{
  "image_size": 48,
  "cond_dropout": 0.1,
  "optimizer": "adamw"
}
Rows from block 10, named by matrix and row number. Each number is 128 + 32 x the weight over its row's rms, rounded and kept within 0 to 255. All counts start at 0. Numbers have three digits each. After the name is the row's rms in percent of the matrix's.
# ada: adaLN modulation (shift, scale and gate of each sublayer stacked) (model.blocks.10.ada.weight, 1152x128), inputs 64-127
ada.552 067:097131168094163157165162121145146178138101132101102165165156129099166150167169193104156179122094151135155095157141097155092121124094149089174121145101135128102180116148156126117155172111144092
ada.553 016:100143143111146123178131092158137129172060142098100137158162146129135161088190137092115156111085093092108131174103098096086102190098120089161045157096090141095171103153136136121146166109148078
ada.554 023:097141130094159110148127090120104189190092140097100174157091133120162155115199158091115187124093091078117133148106092142112120205104113092164114151095080137095142116154146132036166160139150087
ada.555 050:092143173082179130175125113115160162188112145096092155167159146125145143140139149098151174110095120087166124144144100111119112125086138081166100163095127139094181102156134133106170177096154085
ada.556 028:157107150151105105147184123181078094066151108156154123096089111164075145103130123118173095138152123105179164161129152137157153125172105151085108097158215110156084123106137117137111094125106160
ada.557 119:160119089166084160095077155113139072127151116157158109088130117086104100081117091137110082142161126093062121109119158157170144121172103168084117098157116120156072174102095125109080082146103172
ada.558 028:098135189075162165154189112134166155127088139101098127153183136123113137124137158117096148118094107091158124152116102136124121065096132084166116140099126133098178106152149128200164167083149088
ada.559 021:163110095162085134094126138141092094128131114161161097092117113155102163108121081089098093144169151122132134106110162106124139099167056177087111102161155116160088144100138122139126090142101170
ada.560 013:120134158091158174146133065107072116156112145106105174141070141110179164144200140112142118104115075119130162139107106113144122130120066107138151142107122140107153076157115140172161131148155120
ada.561 024:164106108178090163101089139085131098146159107159161122090176108177164143107110107153116075147162147131213167142103158146129144148165116171071144112161159109159081122096122114161082085123102169
ada.562 043:097142142094166126165142101146195147141110148096095170168137142133159154173174156077161151112099093143099102124120094104103113139085175092170162159095078140099176125155197138103174163091158093
ada.563 124:158124090166088140077109135144135084096145121153153078091107121136091085067097087148118079138159114155130141105087155150154136128162121160086096101154136121150065141107152126137109081172112159
ada.564 057:159112084163088082098085138113106084121142112158159107096168112148103113106130100192108082147155142141085167098117158065148149160160098166089150105156097114158092191104118119120081089159107164
ada.565 072:156123092159090135076096149174148082089152118153154087091122118129080093082096084132103072144161095106115117110093155108161142152168122167080106099154088121152069144107138122136097080174108167
ada.566 039:153119115138101142099089113121125095063122123152150098103184123167083074090097044108143088135154167132152118099120156064156126041148043157092106122149113127147098127107097129108139096135112151
ada.567 132:157117094186094155101117172107143080114149117154154082088094117151086119099101116178160079142160115141118121121117157078181146139166146167076111113155117122154084147104156126209063085164108166
ada.568 013:162099107144090151113106134149106096091161102165160118088145102162076075145108097161134070155165165118123195075107170108170150144169101175081128096160173103163084108091114110110086079142096172
ada.569 015:150117096160101040112083139096085134182117109158158102107115108166112136147090091109112131147155140148108153164076157148067137195142020149130036112159128108162100143109151115085094116153105144
ada.570 028:139106100148110014128148186114129152174158097147146118104088099118145156116123177236106137148140084101101057121078137226125162181142155137119124080146128098148120073110143106122039119147096148
ada.571 023:158116105182095139113099181124117104131170105163166091104126109112101075107111104176090115150161164122142114123128162094128147160171063167091132115162151112161092181098103113108111104120098153
ada.572 022:096139162112169151154144136128086162146137143095100162158103140045170141166156202113138167114096109121140110164146094115155125139102169096169105142100120136101164126157175136083137161113154101
ada.573 033:126118117128135118118132140200024142129142119129131147126033115011098123118107151205121138147125104167167191133103124108130145089130135127128071118128165119134125135126183123128135127203121127
ada.574 015:164109101148077101127120149154156120103142103156154141100187108135111175105057139137113095145152166110166139128120152165116135179121152141081114129158152112157079050099168115241085093033104141
ada.575 029:127154121125121097126124086079128097200075158122122110118172164138123129108135041104152099090129116109110166122137132072137094109130114137102177155121107161120097150140100154194152107107146128
ada.576 064:090179148108159109138185140128079127146098186086085124154109180145125130151134128113048141077096073204147085131150088121113081128106132103159140154086101182084134076180170181182150151129180102
ada.577 064:139072131124123191148153084161132139152080075146140142138163076184146140126141170106067154154134127205127142122207146169120158122115135108151162130141123058147142186102165049152158144161099106
ada.578 035:166092107146095153110132128138164109171113098164164123097097102064130128121108139145127096180161087115171119119134160110148180164146158149088101091161134102165099123088077097159088087161080154
ada.579 055:161065127148113150138165114134142130123118067166164122110117066119109137157143149112142110188161131143124147111132166085139188140137145136111126098164141057167132175080156054138121110163077131
ada.580 052:157146092156098196093114163089175098109117144153152086103131139134122117120128106120111073153156125204090054097067149149127135171149131156100117110152083153152102064111051163089096088107110165
ada.581 038:140169114154103119128100160150116090118193168123128118095114170120111123140116083091096087099149106063090161130142137138147108134176129166074146094127162172117071171133186180092053079160142156
ada.582 080:128092158118135110161160136152146167148168090138139153136160087146153170187158182167130148172131166084183146135153130083118188151127174131140135083138161089142157135101196094103098138110097134
ada.583 103:147051133129117176130124111130160139131139045158159123121155048131140142136139154125143128194144169123131154123135152132128190141129149132126120096157147040161140134080124039088135122119076134
ada.584 043:106134120122146036119097072146120138092086140108106137138165148121118095063124093130162154100101191101068201146075117160139093141110081106136165210105107135107138213151099126127186160096161096
ada.585 142:165072091149093120095090102100137095116114076168166078094113078115096107084100101124149097168160113166106164080109171152148156131140108143099114109165116069168101144087112063129152094165090139
ada.586 043:121114160125140134163203142131156155129145113130135125140170108136137164211205172135152132163134141179077106117139129102132162104124161136148159075133125114134172193111212113023127141107105128
ada.587 075:103108151110173119156158075089121140148091114104100133171105118147135144143139157129144166121094113179145198127138104119115119134080138074176138172100164097105172096155125078179195173142157074
ada.588 058:103173140117149145138058127094125115133117173096096156160145181150144101087108102132123160067099172083162149159169099156122070101115084110151123192098151172095138114169065167154144161111177114
ada.589 042:149155111148102107094126147133099110115150161142143096099083153067085134117115103148112080125156087098185091087111144089143136115162152166081108082143121166140075102123241179214084079189128161
ada.590 041:111181101139124108113141118170126115121108194100101128115124192100113113089136095111075108089115085156049191138063113126152084162138131130103167150097121199094093175165151199190106111119174124
ada.591 055:117114152111148143120211077184106130135089120121114101149146116174102138145134153123059124135116094176144153106145120084153139122095150089155125141114085099121145112147196093217179143141148088
ada.592 035:111148138120138082141111129161088166162172150109110190133141151171148156113098139171087171096112160033165189183136108117125126111136133124130137121112193153111123134142213167185065146124148136
ada.593 045:130094148132139178165241140153121154119126088139139140132145085192126152205182175126138132161131135204066150132125134110147159135120155119147158108138124083143166153104165086111114140095101115
ada.594 041:103165138132133129135189155199119174121165165108112173126172155137140154132167150172137134127111170146094129184066107161136141132141164141120166103111128179108128211137200200132072134098138141
ada.595 044:098129161097171010165144088143084175152146137103103149155128138125160158180136155128107181120098145088115200133146103095117134146098145099166152125101179133105166094152164127077141167090149097
ada.596 105:153066129139107158134142134136158146136148062164165131109156060120143151146143161146156122193153155132143103128129157141131196141141158147115128075164128063167130156075145071102101112119069149
ada.597 059:127155152133122119152140201129129136147196145126133128126129140107151157200150155142123122132141121093137052124177122112130145121154161168123124056133141160128129125119179167034047116113109167
ada.598 044:122187100135127142108123137133102101130114195108107123122111190112105109111120089138121098074131065141123087100141117084132074090147097142109152129108094194102092149168153192170120109204168140
ada.599 037:112122167111161107183151137105121126109160126114115117163109123137154124237172155045111148133119087186076099101221112122125128142108143111172142114113141118116167106140122106000126151128130102
ada.600 035:109163149114144158151064152101125125185159166100102174162125167130174142148119140121069162084109128061200106157236095137113094109127137122147128136102164173100134063159139176130093146124154131
ada.601 060:131082151110145186138109071113173149148104078139138144152143082100146135137148166098192152171126163085166146134149135119115167132103145098153086140137128068142169129112064049068199152138106101
ada.602 044:131115140110137106135073108105062102141126133122118120144084133159128110129065100083060154097123067133221131108242124129115104094115094111149098143121163121121124035143137118191159137152147112
ada.603 039:144122133144113078154124152177139127127159124140141158109146122079140130172147133084119113138155123025084107135178144129136148129162132158096190121142114125141114255112157126086062107163105150
ada.604 061:101136137118145145148194142146158173129132134108113162142168132147164163147184177180154145141104138200063167165084106154108138159118176124144179113108150143109154198137145146112117150086132122
ada.605 050:126128117137129069130078106107146119066159128129130099129192134181144101114154090108158131112132151175000172109111136174159099093132080138133201126130160131126143191130115133016124136089134131
ada.606 148:105105151094171112145139057107119158139082111113110140165117114118141137115131147120140182130094143156140199129126113150105123129075124072183137170109156101114179104143101090152220183131143069
ada.607 039:120102141116138085138174078207137165156124098127130150122127101059125151125134165144169139164124106050138240150099134073152172146123178115118128124127132097130135203119170079186153129130116106
ada.608 032:130143126118132065117137144093102073121110148124122076131079146206075118129089096180081111099133051190188184072171124071137099109121099127134092126125145141125120057143183140164170120120152128
ada.609 126:100114155096172144150166068132139156129085117105104145168136118166137149131149155115123171126090152160122213138124104139094123144082136072181138173102155104107179135149131093141210181128151072
ada.610 052:125082153110138164151196090175135158161110086132133146136123085078139163153160186110129139171121093152152186138149131142113176144114189110139130108130138079134144178112176071161173133148105103
ada.611 035:118136158128149108111189118130129160100138137119118114130105128020100153160145142118221109140122150072239049134031117049126140137121155119131081131121083134120141089141203132171153131168142118
ada.612 082:086188148116162143144135136126120146136123190080080161163141189111152122131144131101132156072086143133127109177120082151119073129109127103155142184081124191079145124183101191133134162092186104
ada.613 052:159074118139120169115111078096155118116110075159157104118091075086109123131128129065176106181152142120144154097096158105132168151124132119118096127156129060160132085097073044101174111172097118
ada.614 046:093134159101168105140097075123090139152098137097094131171144145122150122103117120118110184088086173123130182146176099174129089102092095085172147188095135129097158099166099118114197177106165081
ada.615 069:086166147107161131149139130141112131124107177082081151166153176184154118138142125108043162077086125175086141155164085147114075138100112097171158179081130172082151128177139170143135170091180098
ada.616 046:100153147117146144149136164138100118156127154097093159153113154109149102158127130064122144089106043079143010171193096124135089117120122110144106177098054151097126094164093139170113144109155112
ada.617 045:130086165119144116168155126147142173127162081141143142145127079100156157194164185109208154180134130101166091138141134090116180130121169125148105098143143083146172132100155072077129145111092125
ada.618 090:171073115154090186108121130108146103122142076172171094096142073179108127137114126121079095176169153129141120092145169102160179139148134152100116081171133071173111107075155078141097093136078155
ada.619 037:105133133116141152127105096185142140129115131109111144140147139063156085097124127054160148131100128097069149191120115157130116161116129108134092185108075132109131175148005113078180143082141100
ada.620 074:157097116147097155113116151128169141122168088164167121100152085091137145133137144159187105185160166105134086122087158113137185134156150165098111063167130103166118136080131114070084098110074169
ada.621 065:129152125129131121106075104131142102142108151122121132126081154030102092076097085083183111112129112000206106142118126097121110134133109122105076174122083150120101125146068137167164118193147120
ada.622 079:097129160095172102145124072122101137138090137096093145173111142117135126125122131105099174098089135112171186128170097133107099130085116076175124185093157122096160089166137105166199176150169074
ada.623 044:106104164102158205150093090122135165160114101116112177167162108076170122110134159093173183129098172080157128175178116176117131087103118091169119175114095097117165129136031087119192176122130093
ada.624 057:142069148125120171144148114137152155120134071153152132129188069172161149158157172110110139188142172161116102134149146159132191141122161127140129091152126067157150127085133075079118133097079130
ada.625 045:113156143126147214142138174061134145144116161110110155158121157116158148176158152141120147116108210190169025153134099169098113143116139118157117139110148164111153009146088171072106150094141130
ada.626 039:106161163100156098138152155059119112167102153103105100151073155128133138147102130154098141100103100107230108119175100114100106160102136109157098151107137157105140007158062143143165147093155115
ada.627 035:101178110143133085113121118137110147138128185099099144125155182081127126074133102144154132083106152157076143158052107193151083116138119134111189153098116194095105185166149199150112130106172129
ada.628 035:101137154092155231107121132126130109081078142104102120175117139144119099115122115112055155101094157188162109125174096118089087090092094093180078171103124126104154053156111126133221170125154096
ada.629 046:102131134115158111158187100133111175139142133104106152148137131160168156172165178111143161130102112207072178139092104158132133164103179099162158115103180131105163118145152130091117154103146099
ada.630 062:153077134142108161149148136152157151130151075158159152113154075141156157160155173145140130184153150114126124137152154135139194146145171145114150075158154080161134178077158086129068115124073148
ada.631 071:109201114132129091110110145162107112094139199100102125126130198121106101096119083121105117069115118112083147133100108121140068116139101137117147153102109208096106165167155213139123124127176131
ada.632 045:114178140146127106147161173144108142178164178106110160121148176069142148145139136130148121096124132060157065168142113154140120127153155150106174125110100188106105208144190198142056120161146143
ada.633 044:116094128101142114129097055121124132141038113120112139155167122146156113074121130112060169114105130209108152123172122211122108120090107087161162189114120096119144114144080082195196162093145088
ada.634 061:127064158110150164148157091130141154112105062137134137157145063146137143157153163112168158169120169167140142127142132133107162116097130096169116142135130047141181137110112036092195166114106096
ada.635 035:140113144153124188135218171120090103180154104151150068122133098166088152199156157181143082153152115230109102098162144076190160085145144152121126065153087106155133093109189111087106100141099147
ada.636 045:110098154115162150174152109125133173107154086116116170156172086126161159164173183157217160141109150123109183152143117086110154104106147108164165123118162076119177239127139070119139167150126105
ada.637 106:158108096143105071101124095126130086116099108154153091094091112136068100089094080131132091142154105111113220082099160110151136149138095134093128139151120102154097166110113092155154097170117128
ada.638 041:119143112134140151122139140045111084108106153113115093132085154231092107121114087187144118098112091255100217099122116146130086115117095122138124149113170153114132111147116157121154132109157121
ada.639 037:101134138119166058139123082133101144164156127104106129142105132083105136117114126165241146113102102045129252145092113069159118106111135102136119150104144128105142148159169110182165146165162090
ada.640 030:097175121106151115129135105126117123162113172091095128139067175095098140093116107156122135089093079130157228119116098154083090135115153106131145154088143174087105130177173162193174132186182097
ada.641 082:143074124111129180107127057158139122119076075149146117127114080148092106091109116108113134159132150108131224106123150098123147136108103098135091154143127060150142122109080046152211138153110097
ada.642 081:159058109130109126107121089100113109129087063165159094110109065166103119102079116138090128159148134166152144083158163129137155122113099117127114128159137049166121080090102051166158121146090117
ada.643 043:087149145117159120150165163095126144112152148093095118164147142113149143165178148137181149103093104229093077128111089180118092104106134121172155124095106149093164130161163152059143161073160111
ada.644 040:106106159104167108143186093128122121119104105118115088168125105209098130161131144138117155127110107206149160086180116079135123100087115089185132143115116092119179110141196079153206174153140078
ada.645 068:157085121145105117129151156126150135126167076165168112104132074132126153161142156183182105189161130144127102105117159102136193134148159159109117058167133083168128148079160090074089103131073160